A small image embedding model, trained from scratch.
Data: trained on renderings of 100 made-up gadgets, each built of a few solids, in any pose, 6.1 epochs.
Rows from expert 2 of block 2, named by matrix and row number. Rows with one number belong to one neuron. Each number is 500 + 50 x the weight over its row's rms, rounded and kept within 0 to 999. All counts start at 0. Numbers have three digits each. After the name is the row's rms in percent of the matrix's.
# up: expert up (model.blocks.2.mlp.up, 4x128x512), inputs 342-398
# down: expert down (model.blocks.2.mlp.down, 4x512x128, transposed), outputs 342-398
up.5 111:454444517490535495538453496475505473461522469509427564494465429496432494502558401478575492519476496541503548489498441471469443538541564482489471616429513540472451536579544
up.6 110:561526501520559521489558454457568513457556508564562436520435493505458545539471510538414557493490525466494542528508461512402483579514536511485512469485486558480495548449442
up.7 100:485472547485510443526523463478573439439477513488569519523502526510533518513432453484484445548508485532531467495581544476424510408426493485442471544394487511584522480494453
up.8 096:459537531512466386560439538519528529346452471551480476486476525556497542512422411496533525501508356576493480489588455562476513545515489540479551565566554480533454532395488
up.9 092:483506586517508453558429540509471472591589482554510422467549536519545502500600479470528526422556515479426526507486549412545517530534438435493541479464410511553540507483491
up.10 098:549453433499589570453632532540473427453491376462494456504422475475556483453421449496448557591457464503542581503489487550490543420460520582490427511539518458555470505578548
up.11 091:453432560535480407373498532474492494390518523490467558439510454581497505434491495520503476598498562590541484562426536455480578584475443457570511502529412495503526399559461
up.12 096:546561522552446531513408558530492578559514547527432489573378470426466473455505401483540566558550487433521552540519585463522516514615520526471475487476567463522541536478438
up.13 090:524560438510430446506559460557457438608515612484584517405487501421516370497438429533540599474509451443462521501429498554505411484435463552585533463545534555578532532483511
up.14 088:491519457520525453492529507490505483499402542487405494537533604418504593502448547580538563451509531469509539422453591493483531378469433508516460522549544480455534603457539
up.15 104:425550428530509444632448496554471515402459533481493535436615524487481475494482434500383547435523516498481484543466538443479404548504527450496524449391536503523512494436444
up.16 108:569480405566499476584499574576496528501576474488442458512532378499586549541395508467560477546508494490532495544526535483482444508460436470476652479554600418494519556452547
up.17 102:534446512452434561552454507501540466410443509469531479568523542593496449483467579490523501509416570418490451536563516470446544459553456546490540402451446544525518539626441
up.18 101:396459497379499479423503498550470556467569477567517414458503524507497498425519535486497567532464499513524614500511575460468437511480540519510528473476500538523470460439492
up.19 116:475537425503518409407457449481506543504450365541446514539491571429442497514430420477389485511504540392484489486471563443540472507433454525511394433478514510457548514394504
up.20 097:571477428510512543530518448510509625492491575559459407496452467545448584530548531561480566500618478602515506485555478510544486513582570615456540494502536469524505503570461
up.21 100:478580485552476478520500474481537535444452501516445404621403562500514468515489502490536523545485550540526536529600450504558523429561517429497466575489447505544535540487496
up.22 089:491540441505556526601574550503493580513429601552585612448484466526566469495493582600565432543546441545432518362422541471519373451480447614449507515596493539504509546600533
up.23 093:572551420494369502543505455505498547499537441493446437500523382464493557533507558500476459608489417566547566472474541386398504583461452607485408493585537474437545580543557
up.24 092:508519493451621574523469511467485529535530518474566510474454531582458475473417452597476377459398608536620577523492565463551414561434450480483547462513530399520476366518511
up.25 111:594444552542558501526537462535525448489461399458489512510542464470444496456511506447446530511484446559595472564491474493430377457489470537524583563539558514552451471519510
up.26 090:479441515521460459484519579468553520438474507531461515570483479597512482492479416574474502408531554629508572488473610456581500436483525539497497473507515485484492608488566
up.27 094:460492516535455485541501505409581472533495498468529456548514474439492568508468575480493501456511435443628597433463446510466430539482454560458438565463438556457548484527488
up.28 110:428452576392490406528494453530491542551396482451507450455486509446432625522477451419577495476508483513579456437457468538443518464524407484611376480588416572448453478575489
up.29 094:473473542521509484498586465520488501435522540533468677533462464501430576514548493493540519396517532559499544527557492423559506508469505552497494307549525510450539677562419
up.30 105:471443427602498467494488484517484485530487517572530531522500483497438502518363545487575449556524477454499492532476533457493464395516458509445470461584498520589409559511522
up.31 115:463578496620426582496494507487531459605511463411533539531574477470480461446558514509503556618612482541513614536385590460548478613471572545501469532478531414465548504494549
up.32 098:505359529505473533471569515524454482497550502512480497408452588434525547594474521520548558508537438542466471415445475424485532561517514530470441457522524435587487599556538
up.33 097:500550388505425506453493569499462488466424540470549507447434481464480576531385534416436355441535499399529533502481624337572434475476422443456467528470524578362493476546505
up.34 098:482555524536446411523404488445455544419521544448512492456569482466490507472463439513459454510445501516505466540436531379489468490435447503534572460539582428495517564572436
up.35 102:480498575453459497532502578380542458528519441479450499458474479534576461538570510457514521480450637424538472604519467578432483463452581448498541581480470525564526485487564
up.36 097:501395550473476434533465512498489552509463517495450490572540413413590521507491439605539428498467486457528476497549481572560481452551510497519441542595485494512508487483530
up.37 090:515546539537504454457479577467478482511423571547453502496549491588513508522485428451507491585476532514551462543532554475412503500513433485524448509381516506538320386457589
up.38 088:474551553404535544435537527556544549494497407558468525511450524605452477455522515535466433548597551505451519476510590504386392490471477490546546521576541434488526576446504
up.39 101:487543558553528435471555507486499546461549459506428435522444493517493479535479461567443529460417489482452492471528506524451550567626517480498449544510441423430487467392523
up.40 098:504516477506503526553429502538484525489498454568423539548549386523490431488498487451505483573454416496475499433410474429401414537508543500468559468517414541512501538514615
up.41 104:526458467494489721548541549461502525473499515513499463553486465526447589483453467588479487389510625555459476442492533370495553545517542523406451483420541420596532514521484
up.42 095:591447442560524472601439464553522490474530491436462611552489405513429514468448452437450373557543502426448550613470517599383563522523499509471499472517506434511509518448489
up.43 104:495394531527579471511489428480458525493493533463464459615473500576496510493426526577529482486486556586527467442518427468492556550466633488493515442523503472510464474467493
up.44 106:458557563528541465585571566483526501397488496471456470418438456408450421530442521534465587480417439541474476484458474544423499534579502452477538599477519458592496584484486
up.45 108:415494396505528463495460540543511480510504475478484468493466495470488408464505429509474471557537478401539544444484535495472532443482656534493436482431507487566459513478465
up.46 101:536493477426426479443526448474415449584578503503467477405560544534513540541500536556461596501592478433488546537428456518423506453516536501499361485546548458503441500435507
up.47 092:538578460453585573482505526525469492500489448567566589477615579556509499505555431445556511543445513500430521469459455540512432499440551579433501542545448492484478460639497
up.48 102:524449481500550492501489475545456547495500477524476419441489497470424547488536593516533410537441594537420502472418481509524474542437538578524483459482418410486463472473465
up.49 105:547511532473435460553544505541486500563482554506475542438532558541452539429429553473543547522536525565474535495448515444476424539509482433560577500486535516437477483438523
up.50 091:520530569498480489603519531525503489526532508581560496481500562524546409458454472556439521537467511534520457528535531531420521520461453526512593495375576411597457483460398
up.51 107:542514469527414446489431483509575553497536470464602428539522496504474494472455492547474510543428525380472414525488539499476556507509579510509558455406491493563500516464548
up.52 106:536454478495503393521464470532489516457572580511443421513463470555506491483519512531556467508508500419539493513474402505543556490544523461556467455436540518476519456562563
up.53 103:386397507502473459482447400470434519473458461468479439507516492574467490452404533455473547453398536464482565540492529486447439450595479530449489530445473411493558579539450
up.54 105:536452513463468536517390479453444455497442422474387437473609434442547503549485519499490503504542600503513488603539519462476563534433504453452562479512515410509572575417439
up.55 108:538470434555499549460465466454465478521529434424528508449542502492524436490509500535387528538524430452454431505492405538477472419516553481596520559482447525604572629603455
up.56 108:445452438535512557377545575386433538541576484491477506530431545447486530572519476459448509474533519527502536484537444533504521333506476481446586539565525556407502505516519
up.57 105:533482473611422432427483457614495477487479415588471533436517586474579459520493581553460575524528561451425505551480517443488534526536469441457505534478517537481469439474567
up.58 099:583475530484444440514543608489469420475508503539404514610478460489497441558416621490418441497454507487455422476546525574479419494560487506526472441500587478583539438548593
up.59 100:535498538500468447486562578546447461540474522465439541624521603459517537525507524517504494494515483523475510529605457530419487539569431423450527499502529512474509534553528
up.60 100:386475520518480534446464524494551468425414452568490476473459476421442455598535442530442523543544500550536569493561560456451487511506453528462379458459512515523443604465547
up.61 123:487479422564554500529470539561474508465561518441415533512544519500514501531496494393482504462515529487487453595502443486545583452535500476491480446481469527476532430365542
up.62 097:461519482518532499478567542510446457496533496494490493505495584534501428423472447442520440523489462553420423524452467591511577460497436422477628590530487598482487619569495
up.63 114:504590469526620485560487528446547435472520440417466424505471468545540460504503521569509489535481505380471542568521503533405442449487488483483512460389448444451525549436479
up.64 103:564581513478481487524509470519552563473468643548435523475446484494450471499519583580585474517561507534489556478566506472577419465523515596540481493452423618412471526523558
up.65 093:512476480515506611472593539325529507535544568474486451571432474436500509496501518543455448582544531557585490379571582440478480458487480448636570420471579459459567542535453
up.66 088:463467469515469520516608453516431448461433472540426470469400459448583567503460525591511514507507416480446393476522479413491499488545396475470458459498532512482584555479413
up.67 105:604367508549356536521520556550513518462531470538540512479404419421460552508561495525391393427542470573500431511496483568481494536555505532592582582456542602499432538544536
up.68 101:545610365564530538480493552483522432446497510542470582477559480560536464495568557489467565479443388461426554481494514470440524503517497555454447475506511560504485502508444
up.69 097:491572527473580508463534494437540493453607494488522552542474537488539503494542469456456479450494512574477494445605497455513560558593581495476530533498520500566417527455424
up.70 102:530463438548520525515477465459510562435573508495488475511447507504576603491425518569525443462506448513560452463449522488536477447437405448523515454445410506447431652532553
up.71 100:507521516493504542617514524502426471539571398601521510487418599439491541459477585489554423506533439517515500528479532452510609540436562503485464488492549574438470465536506
up.72 093:549512528529552516436473565523519489648454465452509487598484516491533481541553468391495480569547403523525513525444560427464585561553473577565439511535513493512473494563442
up.73 096:549445533551513440535551489572468516489518449550484466480567465475502421532487412496435553525443433458488451536605560483513474462484433459499494533553430507495553493422540
up.74 112:624443498504459597536473491504479501503465462441489600617482548482497482464565510494461508427464465534465492439577487474464458477502425516383519466447474517510447502492600
up.75 105:527449534581469588517454507557441450462457559506431563517445510486618428534552506575540502391508533496545465461531525474563500567563450492470591480557470483527481492538329
up.76 101:528443439538489457525443494518573513448551492459548495551471503477502420411474342593433561449489513505545499540471614571438509405460526514395621404495494492511456531552473
up.77 102:619488505499488494486420478451553482627451518492483410450508561519533482531546435449511519533523461556540496505560420538412519546364527514611501530462478437520460513553525
up.78 089:472519521553445451578448529588500575583534428569532551458554547488464460502526510404533556495483515534525552506510490507505410457549539460502520474537532564524529456537420
up.79 096:611526512484541541559417428477504525405524444545462577473537507460488511449521612556501562475579597470468410501528563534548441471453530519473446492407523466488520425465411
up.80 098:537408504547423547481408544502527501502382427509481541539443568480440576463512516534454480502480541519567418488474453504448424466506540451494581467439488555466603530555452
up.81 097:564545497475451435529508488493499462614494478372492468591587537407445464536407535530498564478467482493548502504462450573475447512537517585451448434498496555526483510428472
up.82 089:419440392511569513473500495611543564459482472537437484450533470474424437552620481400515483504477537530505579425468638469388443430597447531472477495543545550451466469490467
up.83 099:538459449496471456530533522505544447575521494508463610539524539518538553470499545508511580433568525518476477448380483583443566479522427511454574383431445514506446457512404
up.84 110:517492589448549452522491559582413470452566545498605466586447403407494547413483564564520469452459505595477482558515544531427575490446543496420555486573465429519397566460498
up.85 105:540532493542393553448584542534464567539425439506433460507508541451513512543551454448507515410535555512411612495527384390431490450499525434543509533517510530460538465524451
up.86 098:493403528495522430471450484489430522501522488511480393558369540494551485517552458446492479479528531405485516445466508503501433456525461437576547504514491547458502481492597
up.87 094:667453494573543561549456407424553455506516522512479488484535448448456453510492566435472431538508487504463513410641493440492538342481491568549555466415523624499490498519546
up.88 098:448540447612488481562391450415526570469431462374479503591516581531458475424446485495497486515454578465452460381553535532516561432511539520480510517490447487410461536568517
up.89 101:542512392497484544444468565452463483512494538510608444468468517437527602510484505569539545481556418545469476418510538455424531543534548465548524421534539558521387544459419
up.90 100:482444441459486535490535543477460470539418406483526501473525397445505483522491462476486529580431459531395611505548537553478458551468477558498430493530545558506515481519512
up.91 095:611480410525455542522501473412518532430579484549527517492473482490451459530534479561590440570508398512572518484521473520467564459564425552495552537611437548508449458556540
up.92 118:439499491535392509600478528495530476488502569534542537484555526492459509507512486452447538554579406432519508530497588495513530460442534507446469507492491518594502523491461
up.93 098:490443479466500499485550467536541512480423521515613599529423452486480452424471476418519550458466515469469563430494456536540512524453510551526554461582590518473447503569511
up.94 102:532575557455536525454552563530557504554448571530587494546589446538516505517482532439554568480543518565419423437505503477612500458463551534503522495448473498494479498460439
up.95 099:505460519520500506458473528440529477410524546596469378508452483468492500586563511522497541546500473599454495542532538536535423511585447604544487517490530410518553475550577
up.96 091:484531478504470543567407505527416573435511496519422454477620522487560471569472512616453528550498434526554482563491560407462532470489460497533553545554562492440501642491539
up.97 089:380490544406454469562423487418539522426505564523482512548480498530415486473478526403451492542497520572509389446580539575576491606545472540501519472472416495493499523558540
up.98 093:557538553383527485567530572492481408508495592556543528510487510532499546430517622457543457490464523478476487476563486449566467567559442481502411465481544453563443497540518
up.99 100:433533510438482547425581576513529507535499463605504488581513461614474514411539452488538477559438475514518443489536402523496398608494459424595461434504475530485437458482579
up.100 105:476479539414591512439563500485448493600441428468447428479483508497521536418437488567497453548440617514517477445453480560505546546452491448568502415526537450480601487541420
up.101 104:504523540408473437449449501553516495531561638431574516481455474493466562567643536490514458501531494551459465532448521439446512515523514512454517514432483417490526483485478
up.102 088:512484434495484611475524525421493472462488449519447523511531448624535453450505509455459457512501442536402460490436548474484450487532555485453455456399574436483530544556481
up.103 082:454452497498541485509569449451496530439490501512508546467416472551546524471580502515502503391441512518523574454434485476461423495516512510490525525497485570469492524469482
up.104 114:398581517484428479446536540495455439623583575535444466458509575465460447495471445563502481597458484490490501436484486461520539511563464524552482480463367473502570512489425
up.105 086:405456501467404397521470570510470500470483426402541469397470430468548440442509424433527458432554507485472484447527502488507468531519501498594432401474434542540525459511525
up.106 088:527487584490549539554480572425521451501482545570546542510568540494465514604473529493552416498433549459511505481376503541408451370462464496441571567488527471466433525492492
up.107 099:558504471544555494495494467468485617438455421462504479522490554533491546559448430539638510480516526549500573523474520521547547490503566527485501609500441495467530539534529
up.108 090:569502529451489544516473415502461582443456494523505388431504400525505577509500445489477504498546559547536479437522490495448510417542486492541505479518472407469515485518607
up.109 100:491357545551516541553483419499440521526388507477364572459483513546557474516528526539535569471562485479516503469457506471481481432494464439499518479530596498429529503447504
up.110 104:521584527466519478551600533495424444564481450435556474489562506393473546422496517440530505530515494468583498463523478504482469424544487515493432436497564472488484565489480
up.111 109:489432435557419548536456386488484445437528485544513511492483533511536532563465441507464482456583429568468465481531480496578457522463441470420519504535409510555492586520480
up.112 084:500489541509556447453503471431512548420567523526571544562525517538484602531497502456423487536513539604528481576467511473503574475477634506434537436569468558543501524518527
down.5 107:508444477438473482623473558517573468409529558496461490531571462552500387576428433512471582543485549490543399468398512487437504494548389541578504664534404478431546489458539
down.6 108:645635492498553484487459461491453452480437446511475470555478514486541475506428616473454533528488526457584557485452566453509486504464625482494593425510495417538489608436445
down.7 098:507503535534465547477504443500506484502498431446524482509422484474537538448592491406479440563534400593514517462448515568452559529552554522401559467497522461532305521430524
down.8 101:518523460573422568509531514567513480484518474459438415444526543347558508525430472570457547508514506448496546441484539489479561523544527572494541396480533454560552461477549
down.9 098:478531483451516517442589510539402454587518507502481440472505532426453534442581521474464618530552495407545566543512497524479509404452480484564523579508545448493525473535567
down.10 099:469540460522518303403404445415404491427514548484485487461498531506578596467528524561446515536573573476455568563465514436528511408519465505488465563436468502492589545521533
down.11 087:480461464514526465526479478471520519529513555454537500483504449461526494510411510480481453464548509437508498471445575537488475383569544564458423474510552470519524491488402
down.12 098:409507451536533484483567486494556449486594490553459456545479470563472500540516598482473472527448438550520439561497453455509470450320427589543533582549469485431545437537485
down.13 100:498397509561488563429344565538509538542426521565508424488500495414578668466511522469508451558453532541462527593401549441505536565600487414521570537558463452431481515558484
down.14 094:486543412528505502601501549588513502502432463494544440529455434506487454490538506427513451445476477510443479495533558505497473541467576493390611452476479570612497492497439
down.15 111:562576440550533472468523460558575466478511534487548547477459589462483429488417548530591456571500457573468511480414595473515515448444514492569451520497548469494492408510503
down.16 104:494462537498569527483468563559593528443433500501528458442502571523562582520515541505460547461405516478511515414474559522492632464540515553483539451493550565539451458474498
down.17 108:512537551601543392569509512467394553436552496470506506481563510441529482470427538537494604598533509497576513536533570443465569498527468545474513515499467477606479448436452
down.18 096:446501562470490563563514514595462473518514491564535498416500455490433524432445498530544564454538513430512497505435465632512533530467392521516550498462459537524549559511487
down.19 111:416649405603504574548519514495518465450534389522600511400395547590490438408538555541536593418458562560493349450528509456546515479537640510554548449510471488493534519519532
down.20 102:388457547407550448446531533505501542535629497502448540423526447488457533534443527519575555521578536531490508533515484508541491495517450527480509515472494541518493453456469
down.21 101:521528497478527434581505468431493535418528620468536468428509490574487450525447511493596553454511608516431530455540497487433476482616574553453427576468536486510363492507512
down.22 096:480468546459412610415532535470475523562521384458489548481517428469553581563487464568481514498455535486539528392549506507559498482493538567471568458543587555529454503462440
down.23 094:412456441499563521462527527449576493560433538434459513425475633537507462428568422432606606468462514523502528529434490579487472503407419525466457556559543468503545493584485
down.24 098:569466560462479569492488552585558434460516574519479520515439450452564470445428525515437504482529503503520537508568577474527544496474455556538465583485561513554483459546494
down.25 114:562543617587509555547561505514554479505497528436407465530482573618544399419513469453613501544488509476534473482561561472483535492485578611539550547440550470492534495529520
down.26 099:509537465487493533479446603415477477513519529444440508516498610601474451495497531520460489476495401504541454449499542495444445476452459511499467504518553497570561497605472
down.27 093:517504552548435684473569495557477496470455494463387509614535587518445493601415430525508477509438479493469469502511484445528513472488521427440569537513497513514554555376399
down.28 110:496467539520516528498434412453455615513490479418556542574525591607386541433565566551570531510499540531500491421421483470523526508546477612459477599578617499496556470419472
down.29 098:456491458523556473661481495438575541515512456444506431529495464472547435551417500480608489465486485578543498405491534502539541430457561510428506579560556467452472389488496
down.30 104:490526503438528418511566491520517486566534457463529471436521500434469462523494506522520488475525531499520475431501501420480445584602541560484530447457506448536376479514611
down.31 103:505519496452557519578425526511464496554475493438600516508453508581474507515495566519500500504506424454455548529512520575403495494456538460550533465481488510556479575468517
down.32 100:511499492557513491496479610469485518569504522533523499510480481421518603558574565389552530452530487574480496526567577520491514578455466458542572452464510502485541572391499
down.33 103:525536490463498507484444600471529514537515495540493622514458432475467524510509481508397465416461578471462600487513525510402450502517545448597499562536719572550534540501533
down.34 095:529442510491556546466524462420505500558615509553449477551459452506468577521592471478556514539570500501515393517491431487436520477566526421438490529436381485508601496488538
down.35 102:483441538465491417558458405466487510441422500488457417440551559576481536450509472471492535506528473546524478489487464436474513531475508491484581500629483474512548519551521
down.36 101:534583490432497499557518481518554481483522435421604550364431446489583560537436494455505562527532526531510398478604486569492568500629476538481503419575501454508491521505595
down.37 093:490484582523508484529508498532502462572616529410534544493525410522485460512521552526463534456552505481455482431544536474577431498463496480416547492496575503449377413540536
down.38 094:548445501428559476509539486473566487421512459551463444577497500372426480509492501505543441435511467518459626537517504510496488402517516426505492435497489543401569527518556
down.39 101:453452541472461470509477515521530539499550532604510556449473524412460506526486468475529562590557513496596457488486539506568559444541460454483516496585516518550459496499582
down.40 096:541489457428510541438467540473529551567512455518494543427466469521509517578514570554427519489482462539503479603532533471428458514552570495393505491570466491511493490588529
down.41 103:478533519567483480456464453549569421607472470573524473493519540478487554572509552495512505477522474455549525491571533517520435472487443527421541463459518487472466486527436
down.42 100:499492528476482458487569434567439510553596511559517463498559502619586470551555627570636482514494546558530399508483476538534515557560495467518461528557436560513593517590460
down.43 101:463436476411486586554539579481497465649589494525396500512520516530618569485533433432485473460473412539468537552487513472520504604491397438498542543393597381546492575563510
down.44 107:607514508389429554497541471451470513349444529506505575425440548528581498556473479531507548518539581466417539431604548519485584480414559459513534559476482500533436514614448
down.45 105:486524472544593464551412497466534513405423415508463473516488499456478427468504477475499536543493540493470554522520546528520464437473410561439534494446493574484496411469484
down.46 103:434454548495480515482511436539569470497490510556376514521535558434554531596554520502452447518482504548539558435512495591496471487490594475534454548434538552495531630475483
down.47 088:514484525502455542496492511411457537418503490592510509443506442572489486537545512454506481417468451395568531481430415526571462561452445419506479422575509568438613428494488
down.48 102:578506473506477511592506581519515535561580499444538480507380565456456439524483483512516452525463433605449502553450525483502450517514407510535549449592516533463493487439418
down.49 093:561524538440496507532565418490432471488455585485509523546442441477391503548529634506479534388538412513476546523504532520533585556482545586475473481450477520522442497457451
down.50 102:500518500514549588468415484516550521593518490418467468568583511518535445523529556520545449517513554477445487410470470625494555538466451566443509542500498540566417453487463
down.51 103:482457502504426525513547527520490523511527459585566517446554495552510549502492490546455479401445547590507484459611558581532562512486539521496551480492443478507541415501544
down.52 107:372484522487539404574570430439422433439524571524566430368575531569496569564493493483532555600511507438442463514408475416437452501535513457516446535539396450466435525500612
down.53 103:459491554527541498544546467427527521478534466515579472414527463528400489504389478546479471543497540549460464584562466540413486568584439476410532536515407493505402557507441
down.54 106:546481548533576521541430467570509522512483431414550476500550558431532481450505409511484504444492459560508441453601554431483449563470495491476447489425559482492548519490379
down.55 105:547430488472451474541507546428520513456515461462487539501389560521507515425584450487573538406440554551452382544510603434579476478583428476498424533549489534473506499514549
down.56 103:418528599446477421560510525492472538503516509466509498424478468539518553466505467545561461497438357523493499522520556489412433465532470464429504489480412553498443484410516
down.57 092:530533541480547476493489524457557346483463527520469513539427461538501521498586438430455471510551518521493584459560506597517452436470536418547529498455506566481470568496578
down.58 098:493510558498587435529473478475522447473508461428451476466400504584570560476554521615565460589446483487484506534495471539423565443570598518513519524491540555502448498554549
down.59 097:395468548356491462533511479532525512489530508449493456467514505557470473560628434493438443487541496493477547485470472502442390495493450508452502496571547439510505463608475
down.60 102:531510450502583583481498494474531528459524532434491482533534559363484488512480546585529380430472606427477442506472427476519470512470479437580406558534595510486488466457533
down.61 100:541464469434509528489585619465508547478594542522513584580483500511434521449462496408451516573454455535522509596448479532475561514562509561616531388515470413430507465518379
down.62 099:492532565506519526498524439492444511464560485572431480473534420430522511482478517442534510605568441488344587495466477493569510539558401506447596506384491533554551506586462
down.63 108:496404447463519585543470469549497531428531473479574558512552528482393569507421513445458546486524470476441519492513421597542438535524573465500435528524465436507527463467497
down.64 105:492519513595446508498525542398530485469507381484488451501474487501536476526593533469466496319475538481569459580492449403416458446506540539474487432543566467412521524448463
down.65 091:518505540456491494507549547429517462516483489488448580419550523404545540452455450458466487446549587491464524465556508406536476549345512543434523534508572508473544514581459
down.66 089:538531445489554444529450462451482474504488521535457432457454478519620458544482440463392539512409491473462623531456496508497436533532552465408507512437387438510530550616508
down.67 105:597470370495396496634492423372555508431532523478386480488483499527324546580520535444492496532480490523488540455470513506498537520552439463492445442598513588495421535571495
down.68 102:445548568467473492503504485541544485456506440559525500512529428480451474479401601388555511522522476457461495423578539471539391503468554579427570569419511498484478554492530
down.69 098:513545479433516538453527588519490517577509580575505512588584444315480479485517518542430415611544528438581529569510537510505461547530527492527486571470486463494511398599524
down.70 101:543544547487441450497604633497433512507512507500490469513548476502417473489462483484568552548534485505507502467504452587465507579585510484551513526474556487521471515508533
down.71 095:521459384550480493473517512510482481538527545462490479492522446506500509482578562448445528530538471404529477479552571490492411563474452574575508478500454507561498482444515
down.72 094:531493440458500408440526518532588446532505475403522423465498525511503490519504525470537446465470553519573486526522584540521521474474534566392431579519489472432477434608618
down.73 093:530567504487503552499481610512588460508453539579571543416448480561503520483581565487535506581461461556537447532455535549495558553465445640467451537485505590457493490590461
down.74 107:486555478391431546471500521530547490510542506566457461497476538461402487539420491485542512524546424459457491430508551526402543449517437528450631475544612484411529519511398
down.75 107:429458547500578593468535478495536518580551483533572497479466454559518568434491566471510502434424436543544402594521467490510531565459398443445480512443488588569573549549487
down.76 106:518413432578480553441501460508527486482551575481521393514454545478591516501491563468462415521395498513513471564444498505452440520573480471519431458377513515506474508452463
down.77 099:468522427591395503495509447513560448438406426508589428493468414492558468505575499524492543483528636535531554507504526542600507525500438545543460438415561506404505617496500
down.78 105:563359494481459529542516638457548519469552520537474491529558559622426495380517502527477529459590555530561534524546521537452480487459448574493504551497476569505499554496525
down.79 088:515503522534515533504556576554500562535608463534510357451502498543521472540454552447472486490519539498469457466437608547454590482358482439544478514463484499424494456445429
down.80 101:449364438504447574443501482486518544608483505472502562490437617487533456455575550575533512526465487448368509443561493401504456458569532497536428518505540529500475472477566
down.81 100:470428418547498491510463511449448513479651475542464547438538542573532464473493487517488432563550356614489407422510539447517510530505498615424530489572596488543537570501468
down.82 092:490473494572573518460453465406575494504522439493547410447446528492553479600470482470435473442514490408476551572489546547535479554508571477469476456418548500448579446511478
down.83 106:516454458506443537501513532567524556546527469477528405423520570465519591523530546498510480471485414431522582533430446539565478535494466458481551485535540407366481499570524
down.84 106:349536515595507496405494497450486451521517583483447387503533477540497464472439505543482453554506516342523479537492499516468445472494456531524484515521510417480447620492474
down.85 101:498478504531573484543516477518409496468549556482519526474486490438530427485371648433485537470520576483629586592506583477511483566420433519541532497532480460445529502427454
down.86 101:474538487464546454509520537481505474517447525512555535546501453539362518429528532485532600525469553529557572346504507473382436505475478567376517446438487468497563499455540
down.87 101:510590523475490494472585518422521458495598464535497490434476522529532503587504486485548538440494501476556505519458496484423484519537510509467477484562463524576523452522447
down.88 097:504493548536470539580468488561482494468481527542443462464482485466523476485441461555534561473506474497454482480547493467538571508473386464478479534513544501516601402560521
down.89 094:518467506515466567610534528475451520431474421552581440617561483465460460500483574487464481453566464407493498454427515427432516594528459456576554508479501399532464542492553
down.90 095:485572478389509527526564489506510481392497548484560545463474528423462504505499565534523521518480446569495452438461459478472560487525566498557555504520490470483423475540424
down.91 095:490535545461546574403487499574504549370521504441538401490510440448469519527520575527534500444497421458478498411529448521535457480525484454356571599528554515466516422408487
down.92 119:480500548570522540595436450527522446501541472368462440486505455494483630559493490481453526519532471562480487374455426527449529513475477435492528557451508501607491541513479
down.93 097:578530502595465504606499473521524502472442497565456488500485486494447508489529441437570506550503425499602539457459483512429541471497474552487519516489557496517542428421385
down.94 098:451506524531557540518563569506543544544541405554417478422484572445463432474592487475464463497457507485381517530535474496498520487485530479508543479453383560555474456490526
down.95 097:538546578533589573540495527452569586461484482537499508440455495551502493526446473466445431472540529398480545468512435510498517403388503466406389531517585463459569595566534
down.96 095:468490614525451555557459459502526570541509505446469509479470512496421406563606553457498556569438492494497471435526485507533471460578448611498512523495517433543543485538516
down.97 090:529494531548497485594472458514479400533525438482496539526480496408393472538499522447437551462468540466504479508450484582486587528432557552464512527628497499541528459495572
down.98 094:372489476529525427524469528523545516567558449546420503440606508459530470459466449520452449509455460425528480489466492604442518566501463435542516453483483541538515495491439
down.99 097:497473491599443479497498442496477531393563502529540563494535408452566501533542524444605553483477580511528503488565466452441551568398522454490507499528518524539572522463562
down.100 102:490487387544477465475400477469522587537469545392391496509472530520542506518593523577496520509481513424509489526539580475460527535400496511504484486539554480501466544445522
down.101 098:497528425578524552465557480514397479521528511510464522489457524508595530455475487565575501604490392478447485550413502599602572523548574476467523455563530491420439529479503
down.102 091:553521475541567475406448531548519564492544494448451575505351382520474547520509433469518523487563522546545504559572540582543501497521485482474551537590561485496506511505517
down.103 091:507536503527466423499524539505501464542583430521504521534457549414518533537439523404488536474535506509536555515589374525458499561509542514528464542531562407490494534444512
down.104 104:540567489484450589526511467433510530630536511554583609459561612436496485549423581601485622517496507478494553488475514534582452510482497474484499470546583495525505471612462
down.105 094:406526534508525532585463592481556432555558505525536477416477553529593525535441397529519613529591481533563544490485518363497548542493501466511398428608527527466472498419556
down.106 094:481512547477514551519481510465463589474487619460492515466480519536474487481539465500516508464583519488450516535481496437438531471545517434532531460501476494507442471465501
down.107 096:511598476476517487462518491487441451545592541552463533452527538479510465503539565545511477571512451488504471471416536486424496576442604529453489417546567550464525506517512
down.108 093:505663437540542467535504475499510505525542439432428500506490578431524393530488447516547591594436487518556448511519436508468376475469453533471427496527510456492470533461569
down.109 099:595430454434616439438456475531505394496528520478503387508494488442495419495569431395551482504501458441519578526527496518475517459592500490515560535520484548561487523454437
down.110 102:441511544475511517548539512452529462447582452399547569527471442500510534407546402480466478506560402558454459499523561478476520506490472497433508530516536536629419558535420
down.111 102:488490472426551426435563518530566412443533368570623537570422570523449556526460547528481399544521519532535450461499527534407476585585576524423535484431513484515450512487412
down.112 089:531540530559544432470474458530524484534527453397540549526538562581515631605504520538542524452431545459479488490491454561518495508531584432452528538483470497448498477524429